Weights of a small contrastive image-text model: text encoder activation gelu.
Rows from block 2 of the image encoder of a small contrastive image-text model, named by matrix and row number. Rows with one number belong to one neuron. Each number is 50 + 10 x the weight over its row's rms, rounded and kept within 0 to 99. All counts start at 0.
After each neuron's rows are labels from the 100 images, of 14976, where the neuron reaches its largest size: "top examples" is what is common among them. Only what is clearly more common there than usual is listed. The data: simulated fluorescence microscopy of cells. In brackets: how many of the 100.
# gate: MLP gate (encoder.blocks.2.mlp.gate.weight, 144x48), inputs 0-47
# fc1: MLP up (encoder.blocks.2.mlp.fc1.weight, 144x48), inputs 0-47
# fc2: MLP down (encoder.blocks.2.mlp.fc2.weight, 48x144, transposed), outputs 0-47

gate.114:58 49 55 76 52 54 39 47 56 53 65 44 51 48 36 49 33 53 41 32 56 49 28 53 64 52 53 55 54 60 56 51 31 43 59 56 43 55 52 47 47 38 53 34 37 63 51 30
fc1.114:55 55 75 61 48 51 56 45 66 37 74 53 62 44 48 49 55 43 50 20 51 61 40 42 65 46 39 59 64 41 62 45 38 50 47 51 58 51 55 58 54 54 51 52 42 50 35 44
fc2.114:59 60 33 42 44 57 54 34 52 61 54 42 60 37 37 52 46 56 36 62 26 52 55 60 48 46 49 44 33 49 39 42 35 52 49 51 42 66 44 36 30 40 48 58 58 45 37 42
top examples: red stain (87); dim (83); long thin cells (38); look: ring around the nucleus (31)

gate.133:44 45 49 41 68 51 55 48 50 30 47 56 51 45 56 60 40 45 55 61 70 68 43 35 69 36 49 62 52 64 57 67 43 63 58 36 55 64 41 47 55 60 43 44 57 51 41 44
fc1.133:56 43 57 34 61 55 56 51 65 31 46 42 61 42 44 64 44 39 58 55 40 48 56 40 42 46 49 55 57 47 57 42 40 46 80 44 40 43 36 66 62 39 69 47 49 52 53 44
fc2.133:53 31 43 36 73 70 66 56 53 51 32 54 39 39 58 38 56 51 41 56 56 51 51 42 51 63 33 55 66 57 49 44 45 42 52 42 39 64 48 61 55 44 61 58 58 46 54 38
top examples: red stain (87); crowded (56); cells: ten or more (56); vacuoles (33)

gate.54:39 40 49 48 51 67 35 47 32 35 71 37 49 45 52 55 47 57 57 54 47 44 69 54 43 45 38 56 25 42 52 51 44 27 59 49 46 46 53 51 41 50 63 55 44 59 48 65
fc1.54:45 57 46 55 50 61 28 55 37 43 57 42 37 51 31 65 44 61 60 75 56 44 60 47 64 42 29 47 46 58 65 60 52 52 38 39 54 35 47 53 46 55 58 45 53 53 45 51
fc2.54:40 64 68 42 63 42 40 40 50 36 60 40 63 44 55 49 52 50 49 51 39 54 47 39 41 46 44 56 63 50 49 37 39 39 44 52 47 67 45 48 51 49 70 60 30 51 74 38
top examples: red stain (67); dim (56); cells: ten or more (53); bright spots (42)

gate.53:78 70 54 41 46 65 47 56 48 37 45 52 46 51 51 63 74 62 36 65 51 60 50 53 56 36 34 47 55 42 53 42 46 53 44 40 44 49 41 52 45 56 63 63 50 39 44 63
fc1.53:42 44 53 54 53 65 61 42 49 45 66 59 29 47 57 45 45 34 50 41 51 68 44 43 67 48 50 65 50 58 47 39 38 51 51 41 52 62 46 38 65 40 30 57 43 36 38 37
fc2.53:45 54 46 73 36 40 50 56 53 55 41 60 60 49 55 50 43 51 59 68 63 57 35 67 42 49 59 46 53 75 62 50 56 63 57 50 59 55 51 42 44 56 65 47 52 48 39 26
top examples: dim (59); crowded (51); cells: ten or more (51)

gate.55:51 43 60 49 29 56 62 42 46 66 45 55 46 44 65 55 63 63 33 55 55 53 45 53 48 43 46 49 59 65 39 34 52 70 67 41 62 58 35 37 39 59 53 41 59 60 55 45
fc1.55:58 41 58 43 47 71 39 35 53 44 50 69 44 45 44 52 57 45 56 47 56 65 32 53 73 39 49 55 50 48 48 47 41 64 63 41 61 43 39 38 37 52 71 46 56 58 63 55
fc2.55:45 49 46 63 14 45 56 24 46 53 47 62 49 45 43 43 49 54 53 44 56 50 64 58 50 34 52 51 33 51 45 48 43 59 49 32 63 54 47 50 59 57 53 52 66 51 48 35
top examples: cyan stain (54); green stain (46)

gate.99:58 42 37 35 46 47 64 45 52 29 42 46 53 51 61 50 57 54 51 53 49 40 43 33 52 20 52 57 39 35 58 62 45 41 29 44 55 46 53 42 59 56 40 53 32 60 51 48
fc1.99:52 39 59 47 63 60 50 45 60 50 57 60 45 61 58 65 70 51 62 62 59 52 46 44 49 37 63 56 56 48 43 55 65 40 55 39 62 40 68 60 41 72 50 43 65 65 57 57
fc2.99:62 39 59 60 62 68 51 49 52 63 53 60 60 46 59 50 59 68 72 73 59 48 45 52 66 58 54 51 55 54 55 47 51 61 49 33 47 61 57 60 44 49 64 64 48 60 36 55
top examples: cyan stain (77); membrane rim (30)

gate.16:49 38 38 54 57 56 37 44 49 54 53 61 50 36 43 54 45 36 59 47 35 62 55 53 58 66 61 58 40 50 26 40 29 60 56 49 48 28 48 50 53 71 56 53 46 53 56 64
fc1.16:48 51 57 39 65 29 41 38 30 68 49 58 30 47 60 52 52 65 53 50 46 39 62 53 52 41 52 64 65 54 24 42 49 48 60 52 44 65 57 59 46 53 47 41 50 48 43 55
fc2.16:68 43 55 45 58 73 34 35 49 53 37 63 53 76 54 62 40 38 50 53 37 60 59 47 50 53 59 51 48 25 52 45 57 57 40 48 48 49 52 39 52 61 50 62 43 51 46 59
top examples: cyan stain (82); dim (68)

gate.17:56 60 48 47 31 35 38 68 44 50 54 46 57 40 68 53 50 63 54 43 50 41 54 33 42 66 43 30 57 50 53 37 40 56 52 64 45 63 51 62 41 56 48 43 59 41 71 55
fc1.17:39 33 54 51 66 66 60 36 55 46 47 47 43 56 33 52 46 35 44 58 52 57 44 58 64 27 57 71 35 44 47 58 59 49 49 42 48 38 47 42 50 44 51 55 40 44 32 39
fc2.17:61 47 47 52 32 21 68 60 55 68 48 48 48 61 46 65 57 37 55 50 43 56 44 57 39 50 46 58 47 39 54 31 57 43 47 61 37 42 40 51 54 40 53 47 37 50 35 41
top examples: dim (97); red stain (83); crowded (57); cells: ten or more (57)

gate.141:48 46 45 53 66 43 54 56 65 36 46 49 65 38 53 55 47 54 54 54 55 55 72 49 41 35 47 46 54 59 63 58 65 49 40 50 43 47 29 36 41 35 35 64 50 46 73 55
fc1.141:60 53 43 46 58 44 46 25 56 41 65 54 57 34 67 50 49 63 40 40 33 66 62 58 41 47 52 62 56 52 54 61 54 51 42 44 59 61 36 45 35 45 35 49 38 59 62 59
fc2.141:52 49 41 45 43 49 65 68 63 58 48 50 42 59 56 52 43 59 59 42 68 51 62 58 61 48 49 56 50 54 61 33 79 55 55 58 40 68 49 57 58 58 45 52 44 49 71 65
top examples: red stain (99); fragmented nuclei (86)